{"arch": "ecapa_tdnn", "model": "multi-label audio tagger", "train_examples": 39062, "n_mels": 80, "spec_augment": true, "optimizer": "soap", "beta2": 0.95, "lr": 0.0022, "beta1": 0.9, "max_precond_dim": 1536}
Rows from block 6 of a small multi-label audio tagger, named by matrix and row number. Each number is 200 + 30 x the weight over its row's rms, rounded and kept within 0 to 999. All counts start at 0.
After each channel's rows are labels from the 100 clips, of 14976, where the channel reaches its highest value: "responds to" is what is common among them. Only what is clearly more common there than usual is listed. The data: synthetic speech, music and everyday sounds put through simulated rooms and audio effects.
# c30: last pointwise conv (model.blocks.6.c3.0.weight, 256x256x1), inputs 192-255

c30.38,211,188,215,204,218,229,209,185,178,198,204,223,194,199,167,277,221,207,195,184,229,232,214,243,158,206,236,174,180,272,226,189,218,202,184,165,237,235,201,168,196,176,187,173,238,224,140,207,130,206,198,195,194,192,196,264,215,235,178,219,189,207,222,192
responds to: telephone band

c30.11,211,197,202,206,185,197,183,219,184,188,179,197,195,208,177,185,213,251,229,194,192,209,174,231,206,173,233,156,276,243,179,170,159,203,159,221,180,198,175,178,213,196,187,214,238,180,192,232,195,237,207,193,213,149,236,231,252,214,183,158,166,172,189,212
responds to: speech

c30.113,172,186,170,215,179,173,196,228,283,196,147,196,203,247,187,215,204,155,224,218,222,168,191,223,259,235,196,222,167,206,181,208,274,222,170,225,166,206,206,144,165,159,239,199,173,179,177,232,206,223,229,210,190,196,182,268,201,212,213,227,191,200,230,195
responds to: tremolo; number of effects: 3 or more

c30.101,196,171,177,139,191,184,187,202,166,250,172,162,228,177,213,205,295,260,185,194,179,169,195,181,197,188,201,201,204,234,193,211,156,182,205,206,244,219,163,172,138,165,218,195,161,187,241,206,223,199,198,209,170,211,183,186,199,194,190,226,233,201,232,212
responds to: band; long reverberation; reverberation time: 1.2 to 2.4 s; distortion

c30.175,202,220,190,177,150,158,251,205,154,220,163,225,199,201,269,194,198,142,225,156,193,198,223,228,177,176,203,203,181,227,196,165,215,194,232,131,234,210,236,194,143,207,190,340,246,156,182,235,246,206,206,150,188,181,194,185,185,205,190,195,171,192,245,193
responds to: telephone band; reverberation time: dry; number of effects: 3 or more

c30.110,231,251,205,222,199,218,244,216,203,156,181,212,227,178,228,194,241,183,188,229,245,194,183,232,229,232,212,163,167,222,185,232,215,203,202,197,194,161,207,179,192,181,195,210,218,199,172,267,233,173,180,199,175,167,170,114,262,231,157,219,207,189,251,180
responds to: bit reduction; tremolo; source: everyday sound; number of effects: 3 or more

c30.9,201,169,141,197,189,287,216,166,166,223,247,233,289,193,183,171,183,176,200,190,133,211,213,250,278,171,237,241,189,213,202,205,199,188,242,195,199,209,215,281,233,206,237,219,209,170,205,235,180,187,222,186,210,154,170,214,205,197,228,178,225,179,191,151
responds to: wah; number of effects: 3 or more; bit reduction

c30.49,234,180,223,172,159,236,242,213,197,178,229,189,199,197,196,174,146,152,240,174,226,196,168,219,161,189,213,167,189,194,224,158,214,197,195,193,199,194,168,235,180,210,200,199,223,198,225,201,178,195,197,195,188,218,232,245,208,223,217,232,216,192,113,245
responds to: band

c30.79,191,191,223,211,217,114,156,211,260,166,188,192,210,235,188,196,203,168,183,168,234,185,233,156,195,189,212,220,245,222,212,193,153,175,232,162,186,167,219,236,193,173,210,187,162,190,193,207,142,179,192,176,135,151,180,186,223,194,190,188,200,169,223,184
responds to: echo; everyday sound

c30.98,289,190,210,254,169,158,212,214,231,166,185,195,166,168,215,261,244,219,212,194,183,208,236,182,179,208,221,224,143,191,194,207,228,181,200,223,158,163,197,214,245,166,199,181,192,212,202,249,215,164,222,188,181,265,175,199,163,205,190,205,202,160,184,224
responds to: dry; everyday sound

c30.134,226,197,178,207,176,231,205,175,231,180,262,200,234,181,145,226,177,277,261,149,187,262,185,224,195,242,209,210,208,216,201,330,197,186,168,167,222,178,208,291,178,258,226,163,214,214,176,223,170,224,228,196,186,191,192,198,223,189,246,187,199,213,195,226
responds to: wah; number of effects: 3 or more

c30.144,186,144,179,207,218,216,216,228,178,231,154,240,249,192,212,206,230,192,218,182,211,203,239,185,215,228,196,258,196,206,243,219,186,248,210,211,200,188,180,235,194,200,251,246,279,248,215,182,164,173,208,170,172,192,212,209,193,235,262,171,235,174,163,173
responds to: reversed; band; number of effects: 3 or more

c30.19,195,177,177,192,190,182,216,174,245,213,163,192,190,227,197,213,262,169,210,188,176,191,173,285,184,168,166,184,204,255,240,211,170,191,195,201,253,204,210,158,183,207,213,212,189,268,205,193,204,197,168,258,204,248,200,238,218,193,160,209,198,213,171,187
responds to: telephone band; number of effects: 3 or more

c30.199,158,228,201,256,203,171,187,212,238,194,241,197,224,184,211,176,210,212,155,197,191,252,284,165,233,205,199,156,244,253,228,187,208,210,211,235,179,182,197,222,223,184,190,241,165,258,181,240,158,207,160,243,237,202,209,225,172,170,171,180,180,224,198,212
responds to: distance: near; everyday sound; reversed

c30.109,193,205,204,209,178,184,174,211,186,209,185,176,215,218,195,171,220,182,204,190,188,177,198,324,239,163,179,194,182,213,212,200,216,213,269,194,192,234,154,130,209,191,209,160,174,194,187,221,201,154,195,177,200,216,183,252,186,196,209,190,239,195,179,204
responds to: speech; telephone band; bit reduction

c30.122,216,191,269,212,170,260,192,231,203,176,179,216,194,203,183,263,174,208,211,254,233,174,205,204,158,221,190,230,190,179,180,185,190,239,165,202,142,147,211,205,185,188,215,191,172,225,206,233,162,218,247,208,184,178,155,222,199,185,207,233,149,250,221,204
responds to: bit reduction; everyday sound

c30.50,205,194,214,199,162,309,232,188,169,201,199,218,251,241,166,192,195,121,180,200,217,199,161,191,225,225,204,208,188,194,231,196,182,193,203,225,247,218,175,220,185,172,238,222,240,229,223,214,209,205,189,241,131,216,164,179,179,204,190,256,231,202,195,198
responds to: bit reduction; reversed; number of effects: 3 or more

c30.47,193,172,212,202,249,182,188,165,186,182,201,196,203,196,179,195,158,269,196,243,167,195,142,185,116,190,216,185,206,223,209,179,182,174,205,213,211,149,183,215,197,192,196,220,176,230,152,188,224,154,202,183,199,192,185,158,194,200,209,196,195,212,197,183
responds to: echo

c30.40,175,181,182,193,205,177,186,204,212,205,209,223,196,232,186,202,180,178,175,182,245,158,244,159,220,181,176,254,133,217,188,177,212,227,224,183,165,229,202,196,154,154,191,221,172,177,209,181,168,187,216,148,149,193,156,186,178,171,190,195,194,177,172,225
responds to: echo; short reverberation; reverberation time: 0.15 to 0.3 s

c30.190,175,197,170,176,184,184,171,195,138,142,210,198,165,187,199,185,187,205,191,243,184,200,177,216,113,183,216,205,234,188,197,189,224,180,226,215,241,158,156,247,206,203,201,234,217,210,187,212,205,178,251,241,209,196,224,180,215,232,162,205,184,221,246,172
responds to: everyday sound; bit reduction

c30.236,213,195,262,171,233,197,209,239,173,194,209,189,191,219,210,200,212,178,210,226,199,171,189,170,205,193,236,241,178,223,207,200,211,146,195,201,164,220,171,236,206,179,174,246,176,185,222,218,211,233,186,192,179,169,233,181,182,220,208,219,181,186,245,170
responds to: speech; dropouts; bit reduction

c30.179,246,185,188,198,224,234,166,211,213,220,189,215,223,227,202,274,169,245,204,262,161,170,174,190,186,240,203,208,244,181,237,202,188,185,149,216,233,163,199,190,181,152,202,202,227,172,170,179,195,237,206,202,191,219,194,197,225,149,225,204,216,184,261,215
responds to: dry; everyday sound

c30.161,177,216,177,238,201,176,219,201,146,179,184,232,277,225,197,192,220,164,238,181,223,231,150,205,185,249,206,254,205,171,199,259,201,145,316,179,206,165,264,203,168,235,203,238,127,208,226,208,210,225,170,170,224,227,201,187,162,209,248,198,221,235,165,181
responds to: wah; number of effects: 3 or more

c30.116,209,225,250,209,201,174,155,195,164,178,215,206,209,194,181,223,204,241,207,250,246,210,183,260,263,246,203,205,159,213,184,204,201,212,151,202,184,143,202,179,166,160,235,218,212,243,173,157,203,146,225,237,166,175,304,145,187,223,223,192,186,219,257,187
responds to: ring modulation; speech; telephone band

c30.232,210,176,196,201,203,207,214,227,237,194,194,193,219,166,170,153,183,177,148,168,210,198,174,189,136,189,185,201,301,247,173,160,194,157,216,242,207,182,177,193,216,187,201,198,208,246,185,251,134,203,206,178,189,267,205,216,222,178,174,206,160,170,164,197
responds to: speech; bit reduction

c30.80,248,167,205,166,201,236,228,218,176,182,195,191,179,209,257,203,158,147,202,222,188,140,161,198,156,174,265,199,192,168,220,227,180,210,204,216,198,200,139,244,161,125,226,212,165,207,223,214,206,181,181,213,221,231,191,209,221,175,200,198,183,212,176,229
responds to: short reverberation; everyday sound; reverberation time: 0.15 to 0.3 s

c30.170,235,247,183,236,230,193,229,198,245,187,243,203,208,206,188,219,212,165,199,232,170,175,229,230,226,215,167,186,189,180,225,191,197,220,179,175,171,185,223,197,252,199,214,193,133,189,160,194,224,202,183,138,169,224,214,184,197,179,176,225,230,241,179,173
responds to: reverberation time: 1.2 to 2.4 s; distortion; reversed; chorus

c30.94,226,245,204,197,183,178,189,178,257,195,242,244,189,180,202,186,208,237,218,187,231,124,258,215,181,195,142,235,248,222,225,206,215,247,165,265,188,195,202,122,205,259,187,193,183,201,168,227,253,206,227,158,225,214,209,190,190,204,232,245,258,191,238,252
responds to: long reverberation; distance: near; reverberation time: 1.2 to 2.4 s; drums

c30.60,176,217,200,183,183,212,197,207,185,152,209,189,215,185,181,138,214,203,233,211,219,261,273,181,147,173,190,201,179,229,183,208,172,192,209,246,170,218,201,181,204,182,171,250,281,173,185,194,229,167,180,173,225,199,200,185,253,124,207,270,185,169,236,177
responds to: long reverberation; everyday sound; reverberation time: 1.2 to 2.4 s

c30.114,202,220,197,227,195,181,220,216,192,154,199,200,188,215,248,229,236,206,185,218,200,172,220,223,223,160,216,183,254,194,241,184,187,164,217,171,170,209,218,178,254,231,203,253,210,220,192,187,226,230,199,211,163,252,189,207,197,186,175,181,207,182,204,192
responds to: distance: near; everyday sound; chorus

c30.225,191,201,163,189,171,216,222,217,247,159,218,172,182,247,186,235,208,177,205,169,196,232,170,191,276,206,202,174,226,224,178,220,157,236,241,184,186,131,116,166,201,172,215,228,249,212,173,214,209,296,184,179,180,195,203,177,223,200,210,237,214,153,207,195
responds to: echo; tremolo

c30.162,175,212,155,193,195,205,181,205,196,194,201,245,196,196,183,206,178,218,277,180,199,245,181,161,205,162,197,189,197,237,172,199,247,194,203,200,153,213,166,145,203,179,178,177,213,162,161,182,228,207,149,212,200,178,209,176,238,239,214,172,192,219,184,183
responds to: echo

c30.151,192,189,164,180,236,222,219,173,153,194,184,224,191,173,187,174,232,203,183,177,186,162,198,212,211,160,226,249,198,175,154,213,181,158,224,213,247,171,193,155,191,172,204,188,183,182,220,230,223,277,163,186,185,209,244,198,207,138,180,143,210,210,192,220
responds to: echo

c30.194,322,223,178,233,229,231,204,205,226,223,198,214,189,225,235,208,166,266,220,200,218,167,231,215,193,179,218,213,183,242,239,247,196,180,197,285,182,259,221,255,189,201,208,250,241,197,208,189,249,160,192,199,192,269,144,200,177,210,180,178,222,181,183,166
responds to: dry

c30.58,173,195,182,212,246,225,189,218,176,204,143,232,224,224,184,209,179,250,210,172,237,186,215,227,222,231,188,220,195,154,202,262,199,175,197,251,225,227,206,204,210,195,231,196,183,233,198,183,224,168,192,161,217,207,233,177,213,191,233,198,212,235,195,215
responds to: everyday sound; wah

c30.92,249,191,182,195,193,197,164,237,210,167,213,238,171,169,182,182,248,155,201,260,179,236,198,182,170,259,277,220,212,222,229,188,190,216,205,234,204,162,173,191,178,194,233,148,246,202,250,216,271,184,191,172,145,236,181,243,228,171,231,217,225,170,226,237
responds to: dry; speech; reversed

c30.193,179,263,150,195,156,235,177,191,205,240,229,155,189,235,184,212,166,177,178,163,194,162,215,205,138,232,190,160,254,264,276,211,206,159,215,205,226,120,196,177,257,230,204,162,190,258,190,229,166,221,184,221,201,189,194,244,198,178,179,209,171,228,140,252
responds to: chorus

c30.218,252,230,190,205,207,176,197,173,242,248,173,207,238,211,227,212,259,202,207,169,230,186,231,204,202,156,190,193,220,186,172,194,216,217,187,232,248,202,219,224,128,191,177,186,235,237,148,223,212,205,233,221,223,184,193,168,203,182,217,158,206,214,185,254
responds to: long reverberation; reversed; reverberation time: 1.2 to 2.4 s

c30.87,199,236,208,166,202,192,231,209,176,161,162,204,202,206,200,233,167,174,228,225,208,213,276,189,173,230,149,203,138,180,214,235,239,255,184,251,207,188,260,196,140,242,155,212,186,157,217,187,188,200,160,215,230,199,183,206,229,187,256,184,245,243,198,177
responds to: long reverberation; distance: near; everyday sound

c30.18,193,222,202,181,156,228,198,237,191,194,209,260,169,206,208,241,177,155,206,228,219,179,220,200,129,200,172,165,175,194,223,183,167,228,200,174,239,239,159,181,160,131,212,186,241,261,212,189,147,217,139,221,190,247,235,207,143,159,207,227,166,194,240,206
responds to: reversed; band; number of effects: 3 or more; telephone band

c30.132,211,201,219,269,243,170,224,172,201,226,189,246,192,203,258,153,248,161,177,161,194,163,216,201,211,153,140,134,199,254,263,230,156,198,162,171,272,184,209,178,201,192,250,260,220,229,183,192,209,235,252,211,191,181,235,231,174,239,177,216,204,174,316,204
responds to: reversed; band; telephone band; number of effects: 3 or more

c30.72,181,190,236,242,171,235,154,194,180,212,216,223,193,183,189,159,160,130,184,203,213,192,219,186,215,196,173,195,238,193,203,209,162,210,198,204,183,182,163,207,187,195,183,216,164,153,249,224,224,227,215,184,167,192,180,258,168,195,202,191,179,203,165,177
responds to: short reverberation; everyday sound; bit reduction

c30.106,259,247,204,152,113,173,155,209,196,172,211,214,210,179,219,162,190,171,201,192,229,172,189,260,182,230,212,192,189,186,198,181,178,212,181,184,176,244,237,225,216,163,202,185,218,171,164,181,205,145,238,125,194,170,318,129,199,276,203,177,249,280,251,174
responds to: ring modulation

c30.3,208,205,182,213,140,157,222,228,182,184,196,220,193,176,202,184,214,219,240,176,259,166,254,159,221,206,206,180,223,181,202,170,250,192,184,234,227,208,186,193,216,206,217,223,219,198,179,151,205,198,194,278,199,197,207,227,201,112,192,211,209,226,195,236
responds to: short reverberation; everyday sound; reverberation time: 0.15 to 0.3 s

c30.17,179,238,190,208,208,209,240,220,225,210,213,216,192,168,227,174,192,167,216,228,214,165,199,226,195,142,193,170,240,207,137,175,215,225,213,204,168,169,197,222,221,241,176,197,240,179,191,226,234,156,166,188,208,197,207,183,217,164,233,219,216,196,143,204
responds to: telephone band; drums; number of effects: 3 or more; wah

c30.169,222,236,200,195,288,163,164,234,194,226,202,242,212,164,229,166,227,188,158,251,214,261,209,171,215,155,191,204,167,191,168,210,169,192,201,177,219,289,229,197,194,196,264,199,242,165,171,194,159,180,223,209,199,243,149,199,213,273,182,235,196,193,220,192
responds to: telephone band; number of effects: 3 or more; ring modulation

c30.70,176,167,196,169,183,222,213,184,217,221,233,210,257,228,195,196,223,217,290,206,157,218,238,222,223,177,195,223,174,216,213,247,192,175,256,184,229,264,194,197,180,144,240,213,164,183,203,204,218,171,185,172,215,212,184,178,208,174,241,191,152,200,203,182
responds to: wah; number of effects: 3 or more; bit reduction

c30.145,210,170,176,218,202,200,242,180,244,213,305,216,217,196,193,190,183,193,166,133,229,169,205,158,163,185,176,174,241,212,151,242,180,246,209,212,194,199,191,231,276,198,211,208,198,209,183,179,223,229,237,239,191,201,262,199,222,175,195,253,177,188,172,179
responds to: dry; everyday sound

c30.0,193,198,218,286,159,205,197,219,193,197,182,176,205,221,219,210,248,291,216,171,150,164,218,211,150,139,246,169,211,236,230,223,123,239,191,195,209,219,186,185,203,211,193,214,225,234,177,217,228,155,208,220,197,190,139,154,248,232,232,217,183,209,177,205
responds to: reversed; speech

c30.251,182,189,163,202,204,190,189,204,169,194,216,205,223,204,195,173,186,205,227,183,193,182,201,201,160,173,177,175,184,172,191,233,252,194,180,236,209,184,238,191,180,245,218,222,191,188,199,193,231,182,173,199,223,219,233,179,126,194,200,202,202,211,135,180
responds to: telephone band; drums; number of effects: 3 or more; reversed

c30.85,233,231,215,148,198,168,207,203,197,227,184,193,187,180,219,260,197,214,204,234,196,212,253,174,209,175,246,249,208,217,192,179,148,240,211,167,210,198,163,185,190,169,171,162,223,159,190,171,239,185,202,153,203,199,193,228,251,216,205,185,228,285,240,168
responds to: far; everyday sound

c30.52,307,209,223,266,186,190,172,203,150,228,174,194,262,173,128,211,185,164,194,177,190,230,214,178,185,173,183,218,245,207,225,210,186,193,237,319,175,197,210,192,186,279,189,172,211,207,183,150,191,211,187,187,209,244,186,158,209,221,172,235,220,216,177,175
responds to: chorus; number of effects: 3 or more

c30.37,216,194,265,241,170,189,207,161,182,193,194,165,235,192,245,225,161,177,156,241,241,179,181,252,201,176,183,201,126,188,200,222,213,193,235,235,222,252,202,208,164,191,212,221,142,222,229,184,153,186,213,159,183,243,140,201,205,186,179,184,164,202,215,173
responds to: reversed; speech; ring modulation

c30.13,154,192,189,160,238,225,255,214,139,217,174,178,202,224,194,195,189,218,225,175,219,220,261,222,205,249,191,199,201,175,232,180,167,187,186,221,196,122,224,185,176,246,156,212,195,205,212,260,192,207,193,197,221,205,213,161,216,174,243,202,221,195,210,239
responds to: reverberation time: 1.2 to 2.4 s; reversed

c30.117,174,202,196,227,216,274,223,231,199,196,203,206,192,240,215,234,170,167,173,203,216,175,239,181,223,222,179,183,250,162,212,163,177,220,187,157,249,147,169,264,248,184,152,210,233,200,199,184,220,216,177,235,288,214,176,317,199,211,188,206,215,222,214,362
responds to: band; bit reduction

c30.247,206,241,178,170,164,199,213,158,179,220,130,193,233,195,237,220,167,147,192,203,191,145,240,333,180,237,186,190,189,190,172,186,231,187,201,185,217,202,229,164,180,195,162,200,227,209,203,195,172,181,250,186,216,169,202,207,171,178,166,221,215,168,185,229
responds to: speech

c30.168,201,205,208,190,247,188,229,181,144,148,176,231,236,165,177,179,219,154,197,244,229,192,200,188,197,192,187,186,186,149,222,157,205,195,189,201,150,199,156,179,211,190,230,201,226,168,193,173,167,207,203,172,170,214,200,171,177,251,197,156,217,193,254,185
responds to: bit reduction; everyday sound; number of effects: 3 or more

c30.212,224,213,214,239,241,228,240,214,225,173,223,202,192,211,181,274,187,200,203,227,189,187,222,179,235,208,161,209,242,166,193,147,193,180,178,200,142,209,196,179,260,197,211,207,203,175,214,195,227,176,231,156,226,256,164,200,204,211,234,258,189,214,191,201
responds to: dry; everyday sound

c30.131,182,213,204,194,181,228,211,188,168,227,177,198,216,165,217,201,243,205,221,215,246,219,204,178,147,193,238,197,182,242,203,188,201,188,223,207,218,236,218,227,206,218,207,202,228,190,196,155,190,192,188,181,260,194,232,220,188,281,183,223,232,175,287,187
responds to: bit reduction; everyday sound

c30.241,203,220,181,234,191,173,225,162,168,185,186,218,196,201,209,215,184,186,186,232,182,193,169,197,177,218,217,190,190,207,168,216,163,168,159,206,203,220,168,208,183,182,250,202,165,206,184,198,158,189,215,184,176,173,150,177,149,195,188,162,180,234,132,207
responds to: everyday sound; reversed

c30.163,209,255,199,200,271,144,188,197,182,223,174,193,195,208,165,208,181,194,189,174,203,207,320,182,196,234,193,214,204,225,235,200,203,162,219,238,179,206,226,253,201,206,165,167,270,185,173,245,193,198,214,205,208,217,166,204,210,231,165,150,213,218,177,178
responds to: long reverberation; distance: near; reverberation time: 0.6 to 1.2 s; reversed

c30.203,187,254,191,204,241,225,210,182,178,193,213,242,159,186,274,177,216,166,170,154,160,183,215,203,214,196,216,225,194,191,162,203,188,209,179,218,261,249,193,239,223,155,240,161,222,149,178,250,194,256,188,153,137,201,203,243,180,232,195,174,224,220,282,181
responds to: distortion; drums

c30.51,186,171,184,155,116,196,228,250,217,168,198,192,198,230,199,189,208,255,185,158,185,191,186,201,232,182,147,189,217,180,207,207,279,187,192,229,169,177,204,192,210,172,206,231,122,250,221,197,167,249,218,221,200,217,227,295,203,213,242,158,187,184,210,202
responds to: tremolo; drums

c30.81,199,229,220,136,160,177,220,199,180,194,217,248,199,213,181,197,179,205,151,184,267,169,202,269,223,169,227,204,194,185,230,192,202,193,197,193,190,221,175,201,211,153,278,196,221,170,167,187,229,127,224,140,215,178,350,132,225,246,190,211,235,246,273,198
responds to: ring modulation; number of effects: 3 or more

c30.244,303,190,232,244,202,214,240,187,157,190,208,230,178,202,200,221,191,219,187,240,186,173,258,211,217,209,216,204,158,211,202,181,194,165,217,310,169,204,181,201,203,221,247,232,199,216,219,182,267,194,189,199,182,266,125,198,196,211,194,233,187,196,171,212
responds to: dry; chorus

c30.249,163,200,231,141,188,222,192,199,208,218,178,202,227,222,173,226,220,171,186,199,219,209,180,165,208,175,224,224,160,212,195,235,172,167,192,181,194,168,183,208,188,164,271,179,188,210,206,216,151,200,209,201,156,198,237,199,244,191,187,263,220,226,182,233
responds to: telephone band; reverberation time: 1.2 to 2.4 s; reversed; number of effects: 3 or more

c30.74,191,179,167,187,127,214,137,180,211,187,225,272,238,163,223,192,215,195,213,186,167,222,237,214,229,191,152,221,232,203,233,287,194,180,203,225,170,182,222,191,218,252,221,172,176,159,193,178,169,219,190,221,177,174,176,201,228,181,176,218,230,174,174,173
responds to: distance: near; wah; chorus

c30.202,169,202,201,202,241,210,286,191,180,202,182,212,202,191,201,208,244,214,206,216,238,223,156,216,145,259,199,222,248,200,188,206,263,204,187,173,190,187,196,183,156,177,176,240,224,243,193,265,217,251,235,279,128,182,217,206,153,188,224,165,203,208,187,217
responds to: far; everyday sound

c30.66,202,192,174,182,297,228,181,203,173,166,244,230,180,191,187,165,195,243,221,246,189,208,200,232,184,168,199,227,218,208,220,161,196,195,181,190,223,183,200,200,162,230,216,195,186,171,169,238,244,205,185,179,194,194,190,300,175,154,223,195,214,265,177,206
responds to: distortion; reversed; speech

c30.14,197,195,231,167,146,188,197,211,140,211,213,206,225,198,207,229,153,238,184,179,169,220,215,172,241,267,266,225,255,168,196,214,257,219,207,194,181,164,230,216,189,211,211,212,267,193,238,145,221,187,173,215,191,199,205,166,173,208,226,185,185,201,203,205
responds to: everyday sound

c30.219,217,217,190,171,214,177,211,202,177,217,225,242,317,162,188,188,203,239,179,164,212,231,172,200,227,201,190,266,192,204,206,359,188,213,279,181,204,259,196,294,209,193,278,185,214,180,173,168,228,207,183,129,234,208,138,187,202,201,219,186,181,188,181,203
responds to: wah; number of effects: 3 or more

c30.21,193,207,145,227,201,202,211,167,193,166,233,189,219,240,178,219,201,181,212,213,248,187,219,167,237,205,211,192,182,207,232,175,184,198,194,202,278,202,212,228,189,259,186,242,226,196,183,204,188,227,205,156,170,211,225,219,212,208,195,187,204,225,258,208
responds to: bit reduction; everyday sound

c30.67,217,187,211,206,199,189,313,196,128,197,210,235,252,188,148,191,230,166,213,178,175,183,196,135,156,192,146,255,212,265,203,244,193,154,205,224,202,155,194,232,204,176,232,199,207,142,190,194,229,170,229,195,177,215,223,204,182,194,243,207,233,214,183,164
responds to: wah; everyday sound; number of effects: 3 or more

c30.100,240,214,238,208,141,152,202,208,179,187,231,200,194,219,221,285,233,163,248,118,228,177,228,169,185,165,258,228,187,144,212,186,170,177,243,203,199,206,184,192,194,173,171,218,193,177,191,188,195,221,201,167,198,230,180,228,178,175,179,175,198,221,199,170
responds to: speech; dropouts; wah

c30.91,185,237,180,205,201,197,231,216,157,200,207,203,175,198,243,231,172,181,186,265,195,181,221,196,187,190,188,238,152,187,261,215,210,162,189,179,142,196,237,221,254,195,213,184,177,126,211,191,154,195,223,147,224,219,239,213,196,234,193,211,234,229,212,193
responds to: short reverberation; reverberation time: 0.15 to 0.3 s; source: everyday sound; bit reduction

c30.165,249,167,297,175,234,196,207,221,129,207,199,199,191,194,162,175,198,197,218,232,237,131,172,226,194,137,211,203,160,147,219,246,210,174,179,200,192,271,194,199,188,204,263,172,184,180,134,179,222,225,233,182,216,201,266,202,298,252,182,180,296,250,282,195
responds to: ring modulation; distortion; number of effects: 3 or more

c30.36,196,227,160,158,173,197,201,174,175,212,157,218,209,182,191,218,221,142,214,202,239,214,256,201,245,193,207,215,198,164,202,194,176,187,216,195,209,191,167,193,221,231,165,202,178,177,178,191,249,249,167,161,164,205,205,216,183,194,206,181,210,221,188,206
responds to: everyday sound; reverberation time: 0.15 to 0.3 s; reversed

c30.143,229,211,202,159,155,268,163,170,208,192,202,247,189,199,250,215,143,238,180,184,255,235,201,169,178,183,213,213,166,252,204,223,206,131,211,215,195,222,254,185,195,187,232,226,252,209,213,240,246,168,184,203,239,231,242,160,182,161,159,214,267,228,196,202
responds to: long reverberation; distance: far; everyday sound

c30.239,188,206,191,155,179,206,163,197,206,181,167,217,183,190,175,187,207,182,204,188,231,195,214,191,197,204,184,237,216,239,260,196,175,179,219,186,189,200,157,228,208,191,196,235,225,174,189,174,204,217,232,223,246,168,197,176,208,209,199,170,194,213,197,195
responds to: distance: near; drums; echo

c30.111,167,185,175,168,187,241,219,183,204,189,207,222,294,217,157,131,224,248,268,195,204,197,183,221,229,230,272,256,233,200,229,220,183,166,263,201,231,205,203,277,165,144,222,202,172,196,158,209,192,160,179,148,163,197,187,223,179,210,340,192,204,207,169,205
responds to: wah; everyday sound; number of effects: 3 or more

c30.120,216,206,168,184,176,215,177,194,148,164,195,245,222,191,223,196,192,189,256,211,167,240,232,209,224,233,198,224,184,252,178,268,185,232,222,146,178,180,159,278,219,225,222,205,228,233,208,163,223,190,242,165,147,168,217,186,229,188,206,197,230,148,194,183
responds to: echo; wah